A small class-conditioned image diffusion model, trained from scratch.
Model: 5.03M parameters, 32-pixel images, arch unet, activation silu, widths [64, 128, 128, 128].
Training: muon at rate 0.0027, batches of 128.
Rows from block 3 of a small class-conditioned image diffusion model, named by matrix and row number. Rows with one number belong to one channel. Each number is 128 + 32 x the weight over its row's rms, rounded and kept within 0 to 255. All counts start at 0. Numbers have three digits each.
After each channel's rows are labels from the 100 images, of 14976 (inputs lightly noised), where the channel reaches its highest value: "top examples" is what is common among them. Only what is clearly more common there than usual is listed. The data: pixel-art sprites of 400 made-up characters on tiled backdrops. In brackets: how many of the 100, against the usual share in percent.
# convs0: first 3x3 conv (model.enc.1.1.convs.0.weight, 128x128x3x3, standardized in use, each kernel summed), inputs 0-127
# convs1: second 3x3 conv (model.enc.1.1.convs.1.weight, 128x128x3x3, standardized in use, transposed, each kernel summed), outputs 0-127

convs0.55:152200120133116092151134094122109133149173079115128135107146086090090134154145095070142095095175105144128112098085131110103101143142119099126194141133178118126154174089092094090149145160129079116123140089196111148092183131140046116155163121090156132122079169092116174118140105128178102097095147156159130137177201130132230175101177112134095158161113126070166135088132138143093129132096
convs1.55:101089126132121114104164104153111133109121201128100134104117128123202073106107146159091178113127093153169029116124166116129139157045107170106118130137140119114156122113107105124115125141171139092115146126069151173109031161108147135139174137198138145117138144145100106182117125175077186078105187158141128099097129135127121100122157169154147112154142091117126106106184152174141113093214
top examples: white (29 vs 8)

convs0.102:137162162141131139157101144133178146108080096131107086058125141118065076143087148141076044127179108122145143174175102133087158121127148180091145122149157110190150127130136066095102167151093108129108117078156081128091097094158099154133107183093164146152174151133132128162151101163170131138131115119199136136146172174091141103202153090113100068130057116149112122127133108114167094111168
convs1.102:153149076118179141127186111115069139139239141101154167184140140087143166136117130166201157123156109100072153104090145105113100151175160077145126123164184153121078127115138149110111096105161141070133130122153152133131160103151145120132188131152135137085174177139130124151094133106180165211151160109136121132081121118133162147090086123118107157156158200120150119108115139093120135163050
top examples: black (75 vs 8.5); large (65 vs 39.4)

convs0.99:163132109133142063133142111148089133146153101149135097130192139132072130080113135125115076080134151139104166162106143103035095121152126082135124180148191153146123156125136108116113075188142130153148179066177122185120171113124114110178149174146114078131079117086141110084192224107119076108147148104118129194100175133109137090080160145139085137154122116113165143115142087129107142118103
convs1.99:151141072099138134107153117119116137142125126147109196130097142140235145093152117127197192162123147158108100059096133141138134216114133148127113094151111158127078157092137126135141190107100144110149129157141174149078122165126127126129183146075157139140165172128167097159111094147098155154131185156178159094154147138095161187152124129063177120213127081172146131133127118130172122097123
top examples: black (35 vs 8.5); white (30 vs 8)

convs0.16:125142144172162136023133153180092175134136127113099119097150119133153131143131143111157116177138122117117110094140159142114126124138070081123168158136110116101119105130126139112103108142124135136136124145140160121092144135117165141157191153152069149126090056202117113125119109122089084083194143054121140105125031140143084139075137110174178125111218133161125152140101080136207166110088
convs1.16:101132188127086119155166098150051148162076091170032147137165150218131140118125118138108136106138142114126136129167132133144170137155134158142139152124048144135110154116121158132118111105117142166132173146180108104143122153154138110130093154107118138125102179162154167100163117186067150102163123104073153114096104149171094185074159125136089124124164168119175110079105132195162137043112
top examples: large (98 vs 39.4); orange (25 vs 8.3)

convs0.120:145091140126038147130108157106138110143089134165183087070146108182111153115193010141188138117129134011158146108140195131125155142175116163109132119133099125141172137172107116164097092132146097138096143108140088087152114089135122155104162163117099098163075127136142149106133103140114115128074148168135150130109127145102156134127148167093101098178072116173148126126132142190147110118129
convs1.120:111156097091114126164103061123227106152124143050133124153120151095105170157129047108060113133130044050123165156168122128151129164096115214108135124133142124137167122101127162149121138152127126102137132136092131085103152144107128113130131132128159146221121134114077070105155144144132203120140146118062101128123126116127093119151136121136135086087145072126155107137130142120106133132216
top examples: white (28 vs 8)

convs0.124:112135157069147114169109159132145111163094111102153100153175121125117108099132113172156126101150134138207131128138142081089039150120146185097157068105191103136133211130133119121128077113076116109103214124131145182111151127141052121105128100125152096106198146141092140107099146123148124143110150185157110110088184100119173186139145116108108097137080087107158085096113135175092155148129
convs1.124:133180152133115166135101116121135155154075158129150142190149168118129157129154148101176127123101138115130125123172113181111084124172020046137123108120133102132113086119133133124121117141101176097128149141141123141175167133104133151117078186149155094086110119165141119104160102115075137087148087126122114139126181171117075154175125126123181094056084191098125155199156140116213079118091
top examples: upper right (100 vs 25.6)

convs0.76:118101147105104152191093149126127141106151146129184101013135132127089125112127102151122169076070134133192161153156183172120154113141106114182141126120096140111109070087131107121106120081123129146079094142093077127089073125081127138119099120140148139163160177088121151163161143133145198147100154082192130152161137155159126101102133083105165121154058122145118166165121141175193083122106
convs1.76:106153105093168146080149125129180109121149161130125155197119135134129116148112140125173105145131144129111072108078123064139106164084198206128101116130121166129083140180123142117145080186116118080153133140179147147153115169205127102133177150092118125173135139134154137145090104131171135136117155166107117131097137160124129071242095133098126115184180099152064158072103161123127137095161
top examples: large (97 vs 39.4); black (95 vs 8.5)

convs0.8:107120125135145145162127153129153116210102105158140079095147194103188161124154100115065142122152159107085124082129152143100117200086072111106157106138162132131107114131124145122124125085102134255123111118058103102136147108087155116108120125117097131144091136127021133111170113134171114149144099185112132131122175207118131126150122127088136119122115183150141108132132138176156091080114
convs1.8:162152130105120141063104159142188128177133147130121158097111108129099092113187110161107152118122128117115086041087123118094044125109146170116124138120100134144159134128113137112136142126107140031149135178164157130138180127131127115128134133131161108087169126116147108117096133091129137137140128074125122143129111137146120134193117160103118107070153000092142110115135138087074139135169
top examples: teal (57 vs 8.4); green (40 vs 8.4)

convs0.89:118104109151119091132081120123144154137148131123126086086071134142167139108127145137134160038136137109180129138155180139103150142132048133115149153133140165127099033195136156130130029167206152135135113120099057154106135165127091099142146149120122181146136122083137143119119112134168105103070124107122200141106175103151113120127141097132128138148013156174114112140148145121175131137139
convs1.89:073186149075178174081120156154110098115108114182117210175170138159116104170136123144181126166117083129132081159098134157135125191108172126113095111121132143105162163126110131115125217125109096117132145152194173142170160129157094134121039151140097088155107160136137151155095150137127136131156125157109097089122154173112140085129131143095146126143077140141128132132160112146254130141121
top examples: black (79 vs 8.5); large (67 vs 39.4)

convs0.4:123132164219155173150171094129168156103069156116098075117116098135109117037095033118120085120146114158136121121158108126153163131124107184121126114125079086130087150108133124114092131125105108118156158106093108097123111150115146138076144163181140138170125116132127106105116171104171084139168145154096128120143115103131179069179137118025184130164157107149133128139122137146150180158208
convs1.4:078117124101165118207149107090159093165099137103128171126133158182151158175133085146145157094140113145135126150212135107097104109118107192107133110129123152142091139107145197123119084146122087103183123178089112131166122122144097207120092117133092161131123128133159116087127117083194073163065065080121142115134061104109173192106109154154100141129107092149099143094129101164155153099182
top examples: upper right (65 vs 25.6)

convs0.71:126148097127125124150123133138132146094104174119197138058180162152179136145173088172128136071109095080112092093165103151087135167107107115182139169154051153117101143129149090140164168138058141125136123152104095168121108167181135069144062159100140139120099131116130161131138129117137189126112176121188122074124116123108152168105144111106080162102046136109128075120087166110177179095136
convs1.71:120153075172124144160153104122093156127097099159124124147128112102128170094171042135133129134117188088077138107115126060115121107189122086201164140103165108149122120181099168119134122115119152127119129100116148179148058151106147121123109190170122121107131113131170151104141140131120075122160113099135080128133180134159112108071148112149116081107144078132117082076090166064116125087013
top examples: red (52 vs 8.5)

convs0.1:084140085131127121086059084157171125133146088104119131123092115152189129121109105151137119142088114111145141091149170147133129090105113153103100109140155115099110167149145207114114133205137129084113187109152141161064101122100095137175165124149093090158161106159138104144078135142116091083126153143153160120173150131117154117167114076150196068159135066166084054107194110179187131116167
convs1.1:103124136130150167120129129154185157135088082143126098108143143170126145138127117101122089120136064117131073168054064100120130155108092040108157145106091116153118120163106071155134146050114105132107108104096138138175149100130143118101095130113093124160091151109129113140135138100078135163150081085111097109037089145158087124076109046088076183149168082114130155096080128135118112147071
top examples: grey (34 vs 8.4)

convs0.66:134153136160135112075156152139123141136083120149110202117140122160168181121169090140157109153105140186103105126138169159058146144163096126170109034071132199133164066061059136145178114170127065145113082140125176137155128078139136112132127133143130146141105104149138163130134139118108110104101159118089132188158079099098125069096138131162108128053090112155165108159149118142105172103112
convs1.66:128107109078107139084101087115193107115175107133110087172094109105141120126114191130102160071104169132107138045139112126173164102190123103128163134150134155105094156091093119125138137139159118123141138103137116107092129224146216119130151153105105155102106137123132089158128154141152106176135206162148170181109145195142117168147124138146153095119221119095163155161070149101111126118163
top examples: white (50 vs 8)

convs0.91:117122112119121125117048107136149147131147081138150168000130134129129126119117088161112112063125152089140106118168150131161145136150139160084127121131137146148097093191131155091153140152138129123117123130118052147146045115082136145119126133119092153117127122128152152111087138145105163104176167160124130122071149143125122151144163168035145148133202158172130161137154125072155114154151
convs1.91:129117145130131130173102155126112136129110118082099106027116100128032132119142058089101090174128147100138142132172139155132110120121178144150162158153125122144164042142165135176122058182120144120127124110111193075108132127106078087130114074140101111072094105142119108134139147118103115119141136126106133170106119112143118132108143112050144149112115089111184134175177183025132136100118
top examples: large (75 vs 39.4); black (63 vs 8.5); white (32 vs 8)

convs0.113:115109137162163133107116143138145159143122115123103174114093116148177115125082126108094127133154118124095138098165133154045120150136132168094131090141099133108105166145113165102111185190089106106129136172121142111098149133156193122129150185127118091145152107195111092140102119122081074178055146146178110123122215173177091127105127061149098102124101116192126066083112084222134143102122
convs1.113:155111110083116146140198108113203118155131177113101128090115112139076143131103149160206080141130130083122114114089128123120115104150124119104138145126098103146111141076143141128107125075121108191155119111133134163231164072105135110097102113094122145186081127127173136131127141164184130116162035138107070107090115131114142101197093221110088142131118103115140115168088125097085115111161
top examples: grey (39 vs 8.4)

convs0.51:147122075144105102116109165155112106122136077129169145115061144128202161092170133138137162079142125158139142091140128153166110139119102092105154066080148117072167088109074166151181140105148098114156131140120122127177090141213151104109114072039171148090135140114118106165121162080143163101128094158123165107204134175089133102124134044120106146120123125146136125179160124153147185097130
convs1.51:131110141120108103140146127118227112146109210163087125128137104153101122107079124156048120109117060148118053123116089086157158107140162206138126113113109149104112144102120055151129116109121125125099114106111119143055066150076111169143163147199098115160087148126078143145168129168126105096150186149137119139093124104119122127141111156145116180142171141090107097131110159132099086124215
top examples: purple (32 vs 8.4)

convs0.104:121105136142171125117145140111129088116094166111034128084103121101143130110099097117156184133160100114130185143112108173055144110099109160184062193137175160106064160104126168198112141152140199126171125146160123128086176089126144122125147150116155153143159134131168126140154081075096050102116110127175143139084175192094131111147107120086157113093083087159154093129113120132125163104137
convs1.104:156094117134117132161153133120202147118156040124143094179145121174126115128169227149149101111134106103075084104099094111124125144143119071114139114128085131093133141137120110128104141063136136139120129134132157137180137152116176110118120158086107111194141185110153085146171151158084204120176099169090138128051172118121136129137136103093138062170162167116116074093096122195147143104099
top examples: blue (43 vs 8.4); red (28 vs 8.5)

convs0.54:135108105131085161155111105178111160114112000131165097135171136114062137131136101138182096127034110101139153139106081128106149141128125136144152151159147117135126096117148106137148106121088126128106060119143132121198174109246175108128093083079175171126173151086120142129142127155155117155110132120138116102092141118099128184140119227107114107114133129124146153139131136151134103128123
convs1.54:095113184136148146172122130097169110142133037109145156136084128169156125148155102095180195131162117086107180065145140100079100080141115125142140118107167175192193131167131189127104175116137133139117148160104135126139170160084104142121126160119128109147110163125146126131117121054108139157137206096131190187129101168134148099083148062105148121064128073119109162114142077149096137129110
top examples: black (29 vs 8.5); white (25 vs 8)

convs0.87:142135166113152132109104153141144141128087125121122145000095105124108133111111129087113105094145137119101140119115125131132139156151208161064148104125094121125140207087153118115112102071095128125120136117118089111144139167116101162115147137147177141116175157108093151125118127154161091131209136142147077153099177102118139119161142141047123175135192163102134152133155190037149082147148
convs1.87:111156110149114142111146124117138137102120158084167106109134140131133110116120150110144149150114188093168226155184149137178106158104101158176155132141175219123069000160161125140131127108185140148107132136112115125132089108096112107133114123133162131136159076137100122082129127119132127119163121105108164125089090129131096108132158117101131047145093096195105136094097136160041127160121
top examples: black (100 vs 8.5); large (97 vs 39.4)

convs0.64:127123129149125164082130136168149168109138097144051162135135141159154143097142056142108053178094105151143137138096103158041138147124069134128133138143188128143137185092163142115135143172109126137160140115159175150059066143143174144104151074157144203113169124102143064125132107145132224154122113128123117130141149143119098125152133083069134101103092117117163075110127089165082082129133
convs1.64:088194106053122143157108201115157129157094104102127114149125121165074118127098166111080143103138129178133163144156110114141167114087102094117128109148096184104166131102117181106095121090093117134101135158129104066164180157090181168162095182149116137159094147112145097093060177189134038153113151072117120097122080093114167079138106103136132122149131154142129167094134159183091150133141
top examples: large (93 vs 39.4); brown (29 vs 7.6)

convs0.31:170108125081121108101114137123089107146098088139160201053095171150158180129184079158126142148166116141155131093098169111098149183135173075125144122123146152146204156102116123123152141098102130149146143114169082121194118153103152123151112158102139187128091120135126137131130133167123109133154119037110131120145045098074116116084136119095118154132020175164163139112172086133120110125103
convs1.31:179117109138148109200092155112098193080131114123143079124143161116184143133081152150155129160177108141098119083144146076062131165153149103107142153128115082084069106051119136145094152137131113131095108141142150170093167151144110104148120179122100154085043115097134162141202113147091123103117141118132135121135190114158093120118121032113129115109100060118119122114087133108154140059171
top examples: purple (26 vs 8.4)

convs0.12:111146156088136136098118100183145107126108177080099147098115159125117133147125107137130152119234134140164128091118065048103140080108119149144080165190162092193150133151127042103093161208164097092141162147140121145098150126076107188119115136151135127111127068143124101122096098110144090122120168163160141145178133182055088117164135072145099116146111102140129132148175131122136109141149
convs1.12:117137133158139137181183123106138126069098112103095136150099156172150146104154139113129122130130133158088174170125103097157142087212102075109152112186049122121097131106149170097118112114147086156128114107090122097125107107156205171115152095086119151144080153124146115076130173108048147091182100137189111129117112110187138129171186169173141193167174161153139108077137136129157139091148
top examples: large (75 vs 39.4); white (57 vs 8)

convs0.3:136134168091135137175116126122121097167045168137176103062193136156161149159122123153220035086145123140168146116125097112158106105156040168136115079105088147149147133147127151092102095114066142131131167142110127122138120054113104131140116102154142142139031139130148137115137113133122141146155113186099151151114167108129153140116171151099130125115051157064135156108144157093138158144136
convs1.3:035135119138121126069146134138093130204197102133149169098124107129110225124122137032125060141120130133135129128158129105118097164120137114083125116132096115131145130138132092139120135189255115142111126129120108150168176105116078097123147103122119128124157162134119135155096151197133168129099130147126106119182126074140077119096151141116166112195133171125115093138104126158088122153091
top examples: red (25 vs 8.5)

convs0.112:136137125107108157065034122121177133130133148136107170095131158106117121111127125124116134128187183108160145211084161087102105095116099115074162155130143115120084099105117149129097137096120146153114150123127133146129115154120151129124138141127165144133148093124097145137125139152069122141186089119158060191136206116144122138154081108104093120084161181104125153123163148089023115233172
convs1.112:108124114105134119051099120144068107120097109067163155103149112126161130127092098155087115130116130104217100112132135159094134151098214164114137123116208166116103158135127143130117138130118119108109123165110105152140115216142118101111119144091095104159105096145149143083121080060103117152136143169071095095133110120131132123073191149182138146158115210231143152142132160101133126108095
top examples: orange (32 vs 8.3)

convs0.122:138111103158105113127077119176101155102045166090133107104147102119143138136139144151128089130190128123201174074131146151144109166135091140147144144161194125135166111138124128115133046117112145136102154101104113113075145060091113099115152134142225108145165065176151153080136078160101156147083126165119116153150170127200119126092138078129114138146050130134140091151112125167160158076116
convs1.122:170139172085164169164155171107155151144191081127116109153122136156101167181115082192142185129095071129076139137142111072152137111076118149107125117135052149117119144135128102133114146097163098117145141176098132166137141135166159192129145186156093143125117157126146086174144163113119056188125096109082200147085079125119137126206161130124140117142168073079132126128125085136137092089145
top examples: pink (40 vs 8.7)

convs0.123:149067113114049148113085135092128142134098114205174105055116141164087135088133086099131136111131159125096133100126158166179149117152100175158136165113097146159158059159103088157119094148146099133087125121099116044166104125132091117083118096124149101187042148146159114148116111202126106139188137135150156158102148127098147119139150161121097129152073139134137142136141172146161215128153
convs1.123:141158107098127103117124138113153072113176114125148150121117132096117130096119144180113160169147170123126161118168148131081095090134131070148122112136153092100203086154138157117129143143196112127179129108125151077103178068177151116135107061104143110095132100123152100130133100062127046102179099115132141165196112130126167154131136126089076133072108131135170096116137106164133100106001
top examples: yellow (26 vs 8.5)

convs0.125:154122111149068112122094157112145131134172134118152070149137106113105115133089136124169150126139118070144161164145105093111144153115078164138152174135123111177146143160138124138137062171151111030171123137092154146146082116097154113137145108060165141127132063107150109132060112146080092136068204112159133141157102174141089140120144069141107121189061195123148123159113111123205129174144
convs1.125:114116106171115141141158124132140103150090069123134096084113120123139150140082095123080110162098053154156092100116148100156174137112110034137095126146133112128109138143126166115127182107123095156089139151116121133178202168155154172125133125077147117228143127131175194144122115096114126154150096067098144141181139123114175146157159109134132143109144247161085149101149111175093108104106
top examples: orange (41 vs 8.3); pink (29 vs 8.7)

convs0.92:150115117172013097057122179093146125151111150160142086096087160162200173140177121135134127131187151079077110130155169105130093189164095136121168112115104149156127053105094131126158096151061071143130132130126105163148161160106113165105172146089129093117122144160130110122111099099115073146151120173125123103090125124161103166119164102130127128121143143191164123076129094099117190140153
convs1.92:094166130143179074110128136150094160150154177142115122198097137110105091122114146158177144126111105115179206116130102195136178118110183096170113144151156130101105125169076151110137100100175123123091134138155133117155152113146170129180085113184137121106144139127129110179130173198119214115137136159095122144170148111125144127086128165117156066125098174130161143164165177120202109104049
top examples: black (48 vs 8.5)

convs0.18:162139157149129144088154141149042128153117101126122080146111102121062131117150119110131095125131161143136115136143127126132141114158106000105177139127161122107122118124108119116115112110137121137135167152136134129130134153108107166145179163130108133096112093223108141125160117115109109103171142100094123150169124099192147144002154095115118144105178152147163175150142132156133171116029
convs1.18:125122134150162135120098166111155132126120076089042105102128156151121117151150105156099122146131134092129100131153084143095108069107122178152128105109097146111116117123105148135119138168185091097167157155085131131158130108151192157134074149131053148164128157126176122142079136153132099164045110224161138096157097136124191091204181120122077160145137088151076117077174107144081113153155
top examples: red (45 vs 8.5); purple (40 vs 8.4)

convs0.28:157127148134093156114119137103114091134150174129145113119102114119159144098113123111102106113085151143159131143127174077114122149136122101104194127110112194240182122085075046108150127169098000110035092122143150103161140111122107149112135134102151121123151119090131137125117116101119150128147123128154129187156157125127138211122154156138114118075116148169129138152172166130097104152115
convs1.28:116131140103121149192178124160156175137152168105169189181127177116153114135173148107161136156126136141140156107154118153191177079222142157110113111112147112105082114120080134111140139109110150090158146085149140161086149135161099174151103121109153127050128117156166157151064153170188123102171164147115136112160125152131179118135158125118127199110105208108196185120177126153123149148111
top examples: white (84 vs 8); large (78 vs 39.4)

convs0.65:161177110007124095123107130154125107142128136182124124134132133117068164090165115117131104129103140105128102164104168137070110180162135118178136188107148119096141143110160132143123114106142182156129180065178132147078097149140091141149072091061156131116115115120127112119175202083092125117064169112146164112128166137066124145140155104134056156161097169122121152085133129109163183150116
convs1.65:130137066123143145141151107102046104147107089176148093099090141231146140161109153111160109104124159153169084148126116133106119108114103159133113136166165179114123123130144154145128151142075098140137111130122123143164159157128218130140197112116125153153104169109196136133123129213192143172129120079161135127107054155159149077104128115156177068128136165134133174075155150153100111085099
top examples: black (42 vs 8.5)

convs0.20:162105150100129190119108093144096128147122137119120081141095101129114136142096110091103086107138116168084104079151146090095145143150095139143167153138097123149150172148098178124131126110169098137156161118166104101141104185134140162159112152121094130193160109146141134075192118102152133139135139142099170089158107132039152090142134139014182099140239093171097085117134137149156083085152
convs1.20:068166149162113115060093111155114120090107127120127130112150150126201093111156121162106123141128117105126114166072120081151062094105159043142122105086147093125103118099126122129124105143129144107127161102100122165106148112104125093108124108079100138109117126157101130093043077147156081083128126091216124127114158140131123149094138071103134126121121118041133168084092068132118160211060
top examples: large (73 vs 39.4); white (35 vs 8)

convs0.40:177108096140116113063145104132083127120146180152147095169138138102067127146173155122131146123163132145086104140091124110169157117140082118156183216136068162150112121112150113149131144039115150127123105114125126078153113160118159107150127133120110146101096090118123110124133133104055143101208102058123160157174072128128131162094155135098119112098200174148127203160166154059113153137088
convs1.40:103171088075115117192150128125124132137144123133141178112122110083041115132157154095134128116138113158084135088069109144148132105082127065106154104096090090146187129127124155084106130122139091124142115140135131106164124140133103100153135103115148119129130083141124130143147141116164132127111096002068137154199098030140131137184089155159147089110048126103132127119137145061106094091087
top examples: orange (48 vs 8.3); green (33 vs 8.4)